python train.py --encoder_width=256 --residual_init="scaled_by_depth" --weight_decay=0.3
Rows from block 3 of the text encoder, named by matrix and row number. Each number is 128 + 24 x the weight over its row's rms, rounded and kept within 0 to 255. All counts start at 0. Numbers have three digits each. After the name is the row's rms in percent of the matrix's.
# fc2: shared expert down (text_encoder.blocks.3.mlp.shared.fc2.weight, 128x32), inputs 0-31
fc2.0 076:094102104143121100079151122129123132157113165159101108122125162124112106128115157155154115176104
fc2.1 125:136085095120115164123109081119134118098087083102090112129143103139123149118116162101135130129146
fc2.2 087:140132162155109121149146104113113144112150107146098146133130165183112068156121138129106134105099
fc2.3 110:095106118158115143191097171179119109118162124108140142108132140134121111129130123115102112152158
fc2.4 114:140107154112096104120121102165135140134098145105125159186164143094166158139139111146111143114110
fc2.5 090:166105138105119140098094084094144140122065148156096097134142102114150132143143117141123148119120
fc2.6 091:159160069115133124132096120160126167125146124139092131132096149149163110135088141129128107166116
fc2.7 082:161149078124137111122133166083088154129100136100109128140120125148087115150147162125121106157106
fc2.8 087:124120080156126111174143153132154079110127109134121079139145118132157147111137095132123178135121
fc2.9 095:108163126152139118098117180106113103086127097118154110118158120118148149146174150141108111090126
fc2.10 089:109099160125140109121127109086068122116111143141153140120128133140076175108095120108117151105131
fc2.11 095:102086143147132098131151062157107113115134120096131150120141080128125137147141129130142104176125
fc2.12 089:180157132127099123115124124118128136108129094093135134116106121163088185104125114155151085125117
fc2.13 097:105123128136120114157108130144177152138138151122081105079131097151132149154104176149118102134109
fc2.14 126:122100120115138096152150104155117123155158153124141145158093138111142132171119066121109098157146
fc2.15 104:136119096139146115157100141137122152129073112096138123148127152124176140138135149150119170106182
fc2.16 097:165108174104145140139128117135119136107140134156130162126094143110146077137097192150130143121128
fc2.17 125:118138139144091115106125147120129115153102140132127120185093115178116163139147164129128097176132
fc2.18 120:081081158140114145136142126148086158089102130156130125167112157124137157151103133110106135106126
fc2.19 102:154100144146109121127155101152147115131104135140085151152148098115144117183114096150139084154108
fc2.20 083:147150158159157109116128126177141090138128152094124115156096163144147131132150173127156138157154
fc2.21 103:121112131059152156146096102145099074114145104144145164109139133138163146134119148125121125110122
fc2.22 097:130108099107160145157141129101159136100145121080164126134132122165135134112084172123111124147087
fc2.23 108:087161162131091117103130171112132137081143128145169122141157148158119122140115158160106105129139
fc2.24 094:119153115119122151142083145124123108146124142142095104145142158126170141141105125147142124174198
fc2.25 085:132133150121149146081128144119117100084105088135169141111147107103152125108101149073107111118119
fc2.26 092:136157161155121131207143151136158127129119133134113109142136127112128101134111118195120110134108
fc2.27 109:153177111128120148125108154107095165113070097114109140167135116101103153122123147112123141116106
fc2.28 084:141074154125096096093112165101111113134156133154147105146128127138152155120109111107133090092148
fc2.29 107:128143092118118148171123142155192107136155137128136128131158141176094141103114118115141104104097
fc2.30 103:145107125157150110111138111176138111132103099086080142125156095077114097123126138130139099126119
fc2.31 105:146124149116197125141123148158162134148149138173133153117143162119167117162144135102119099134114
fc2.32 095:145161142129094107118073108054152103147109135109104144124159120133147147134146118142137118147113
fc2.33 110:137131170106115116088100089105139122120072149122110122155113111143129137163095169094121117144134
fc2.34 106:150146116133127151124080166117096142104119127150102120134111144060160159131142131172132124105130
fc2.35 087:106140178119075103125118132139143107122148093137123091167145117147104152115112131092144174129118
fc2.36 105:127134094147126155126072142129107096158140108116136133096161083147110178128143128104109116162129
fc2.37 083:098126133150099146117096120110108180117114155134157155133092119175145135113115153151087129115093
fc2.38 102:149152134140137127144145157140118133135119119119174147136128112230105113114103115131117124114125
fc2.39 113:108067122112125122141142083138131135143143118159091140102109108146140136157156173106096121158112
fc2.40 084:147139117139092130087161142164133106094113176122142136115132136144146100101142160122101093162101
fc2.41 091:140167129146150133146121131178131122124113126095096142143141133175178171152132162138111136115093
fc2.42 115:088088128135116106168135134174092089125093154095109130091157120113104138113114134108114125108122
fc2.43 124:133098113140117112068135083115178116125131115151107120107099125079118123134106171107131137111129
fc2.44 106:114100134113089098089083097153124099121113112094122153164134147122164173134163131128134133139127
fc2.45 105:112170102129123159154134171103116139123121115096118143174121139172112151099100168133129122119093
fc2.46 086:127148122093123150142094128180144122103156178135157107146102123112116107155128158169118123105156
fc2.47 101:122120116168161103116120122135127105118124152138094113122143133088078151150134113153141117148058
fc2.48 114:118148120120127176076101139104153162113179096125147146110130102156118144128125154101122142104153
fc2.49 063:137116121080178122121128101155170111161094116121115134076119124118136137142099148099131129086122
fc2.50 080:099124099135108110159131159187113142111100150135100137105142155160172142155121094138131153135145
fc2.51 064:131097113152097129152148172131128092120092139149136137155106124148147131143151084178142139162158
fc2.52 101:131156136105113138100083083110131104113133134135143124145088151119074184120130131098113112108136
fc2.53 088:120152120099155175125159094127100111162117103162122159082148159146112099139109131127151119116152
fc2.54 084:128177096165104141143133120093106158123102132146160100157110166148118151137127109168138151154140
fc2.55 141:134120127122109147105114072120140108145098099114102107131140140043111104115139117100115128137126
fc2.56 102:119076165151102134134138096108129144121091134126073081132160099112132118155115137146154137115127
fc2.57 107:132154138093130121119165064096167117117130126132126143094098169113160137146112136109152135122097
fc2.58 099:136064129164148141117152138141128127162116128139111129118122145125153138105088124056122141156114
fc2.59 082:072148097125117103141115130149167158148131133119143158115152101164105096115160133143128168114154
fc2.60 079:137144155132121108172128106163097103128145137074134094117107143119160089120119160119128114174145
fc2.61 105:119101155131116119121127099156098092137101128120115172128118121090159116137124061164148156120124
fc2.62 114:091182149115109123123127091113124125096107130134109144149088121138123133126124144129129087114058
fc2.63 111:160166124105121145121124155134150122094127115136149179080147112116120105134161119089140090097111
fc2.64 113:128112146118144106134134136129162133122137141109078154099101152120126111125147199156153084150119
fc2.65 095:133122124123097125106091164157117131135124163150131105169079150185133118125147152132145129145088
fc2.66 103:119121128157163132186134119125166106128132134094107113108127107162100100116138156173151122094102
fc2.67 108:114101110151127102131137044129141160101100085115117131141131135088123133105102119142115111115138
fc2.68 107:122102098097133120110102155149109127156115152087110174102170141140147141149139169142156127158141
fc2.69 057:103085156077168127127121098144133142113158109130135160133112120115091115107158176129113140142153
fc2.70 097:127094164125165126086119088130111131139109105143085137120128116094117121151113155185146110151143
fc2.71 108:153131076119103147126099126104121153162128139162109123097085139127155140113077143126127118172144
fc2.72 086:095071138126114142162081072145147119106109122119103112144127137136106133108134164118124116089118
fc2.73 099:073117121123134160113109146114096087078111130107115107104166107161096122127110147120145138105114
fc2.74 098:138178116095117157128134088125128141148180149110141101088128140167135124095120151108161127154130
fc2.75 102:148152139150136126116134095144129107150179086177113135108111147142128142155070146113137147126099
fc2.76 103:109164179107142139134176133119121146110166138130127148112128166098145114136100153131146154107176
fc2.77 104:145163149142124120098101158151139086143147121151170126115135093106123130139149108078150155089113
fc2.78 088:170108105121164126129156098099159128114102131136120125081140135106108086101145097137129158144167
fc2.79 126:170135120113100149102111085154105098122110108126137133109095090113146161144147115070113113121117
fc2.80 081:147140153126132126139110167194136173131100148119138133152146156121111105100116086108105148114101
fc2.81 106:169116143084094144108125120092124123109120068119119097160135112131158149097136121123148100101148
fc2.82 111:116148083096122128133119117136141157148070132148153095148081102154138123119126149103145115116086
fc2.83 075:097125152172101102130128101121156155159108104116080123109150148133116140119124150099100161169111
fc2.84 109:109126097117101110179080101149181112101120144139098137099130116136108151123162151143143132148133
fc2.85 091:178132149114141111101110095129132158089133116135166119129130121090163121111156185141104152119133
fc2.86 102:135116125128164118149160083129152137090110123113104121103156114075155143090111147093100141110125
fc2.87 119:082152117178148108124089074108130108111135145125114133119115139172131117144102134079108131122120
fc2.88 097:137128107112135167120094120148130081137093143151121076107136106127155107135138123135193120123152
fc2.89 106:104144152128081161132136085105134123081093149156177123137148135106131141126096150122119153100123
fc2.90 098:128153151073144103139111164084126147136153116089146119108121117156120165104113143160133095146115
fc2.91 063:137112123138141135135123090099110150095114150103112148086099141131096112141165081154161161154141
fc2.92 088:118089142103107133108138074190143150113122099105113093111108097121134136119169115113132150128137
fc2.93 114:141073137135128150118113097159099124101145120099104137140129118093123137146130089069097154147135
fc2.94 084:138099088160120165144120106143143129142098115079132103136160104108093156113113146101135140126082
fc2.95 099:142166145099138134163118106154165136116130153131162100109118157078117123116115144178113127112163
fc2.96 092:155151110111146108176150113154148131170128104161147156094138167109167105097117121112147126114136
fc2.97 099:162144154095140165146123136100171130123137168157123154119131101107091090116128143103100096151132
fc2.98 090:142121105084152116127148121127145124101144156151141134100113123130088112120138056114151087107104
fc2.99 085:110145121121132131151111115098131134121108123161168172102160100157089135126178103124140088110105
fc2.100 130:146125109108126103128143172152115089145116111133151099140131101163136173105127102182170127134136
fc2.101 089:142138153104148124167156133128133100161101185131136122120123154177139165141133139163151110118097
fc2.102 089:115121128139184105107132069160144116158110150096128133137170152153140151127132137101154105113106
fc2.103 100:142141093081119141119116151154152144142165171143145099112142135144111144089135154151117104166095
fc2.104 098:158116125143105143134104154136128136141091122134164101148103104198106149107105120090096116134111
fc2.105 087:123115130135141109093141120106115175161125132104155095133143098155104130133125173118122130059109
fc2.106 104:115182127118116117115132167155175116116131129129184113098134106173165123152106147137135120138125
fc2.107 141:168093157143151108091158106127160174130117157142101150108131144084150110115143134121144151134152
fc2.108 079:125110123076111125116129139112136087156120116130081137132060110105122082151110130109114106127121
fc2.109 137:142149147124140135147116168114142150164167114136178090147118139190128106122138151161128140145138
fc2.110 086:104119149107079138113119104159151107118085146118105133161126116073137101152079118140115118116131
fc2.111 114:117094124087155125096154139097105128135083117160120089113116148165112114110131168129141096148108
fc2.112 139:153187138099153169113105162162116140150139127101123113139144127176151145144119144169128143113126
fc2.113 096:115183126163111139134109111160110150114115133127109176164113091130097128128098083133132152101125
fc2.114 084:128159117132120131169122124132151162113137147161127127127098105166119092105137181118097071134128
fc2.115 093:138147055091144116134109160082109137119120156141116124120152128153091137121120154160153116112128
fc2.116 092:166039107116143124149124135137100124139097133140130126154126128160111145095110145139123114162138
fc2.117 100:158163089122132149144140129099120148134093138115126122135076119089136111132092168143090090118119
fc2.118 113:113145149117129131123095157154115163129179133134153109163125117190163135161131160137147110144123
fc2.119 103:117162150132152139126128122158133109140145147172133105125161168114149100129147135167107132196142
fc2.120 071:169129169117144139117152147143133144129088110183142128126137123151112094118120182115135151153090
fc2.121 103:120084117142118129104082105149115123131107121117099126070140137094114174141121166114110092125134
fc2.122 093:083107118097136129141145102133116102094102101139101094118159141195100130144112128117109126154138
fc2.123 086:101133124113098142154160123111164153144099151190158138128134130116142143156128107162161146144162
fc2.124 098:131133096124129131145141052090142148165125135112133132114154138174118144124151129101122157126087
fc2.125 112:115090120119140113083148178113127144122117111149158079139089145145104137131138146109092105154104
fc2.126 092:191092084081121112146142173122123137125125122118144135115118110153124115125134142151076107144116
fc2.127 097:132063175090132138145143083132117099140093149132120177138106114121145115136141121128129120152111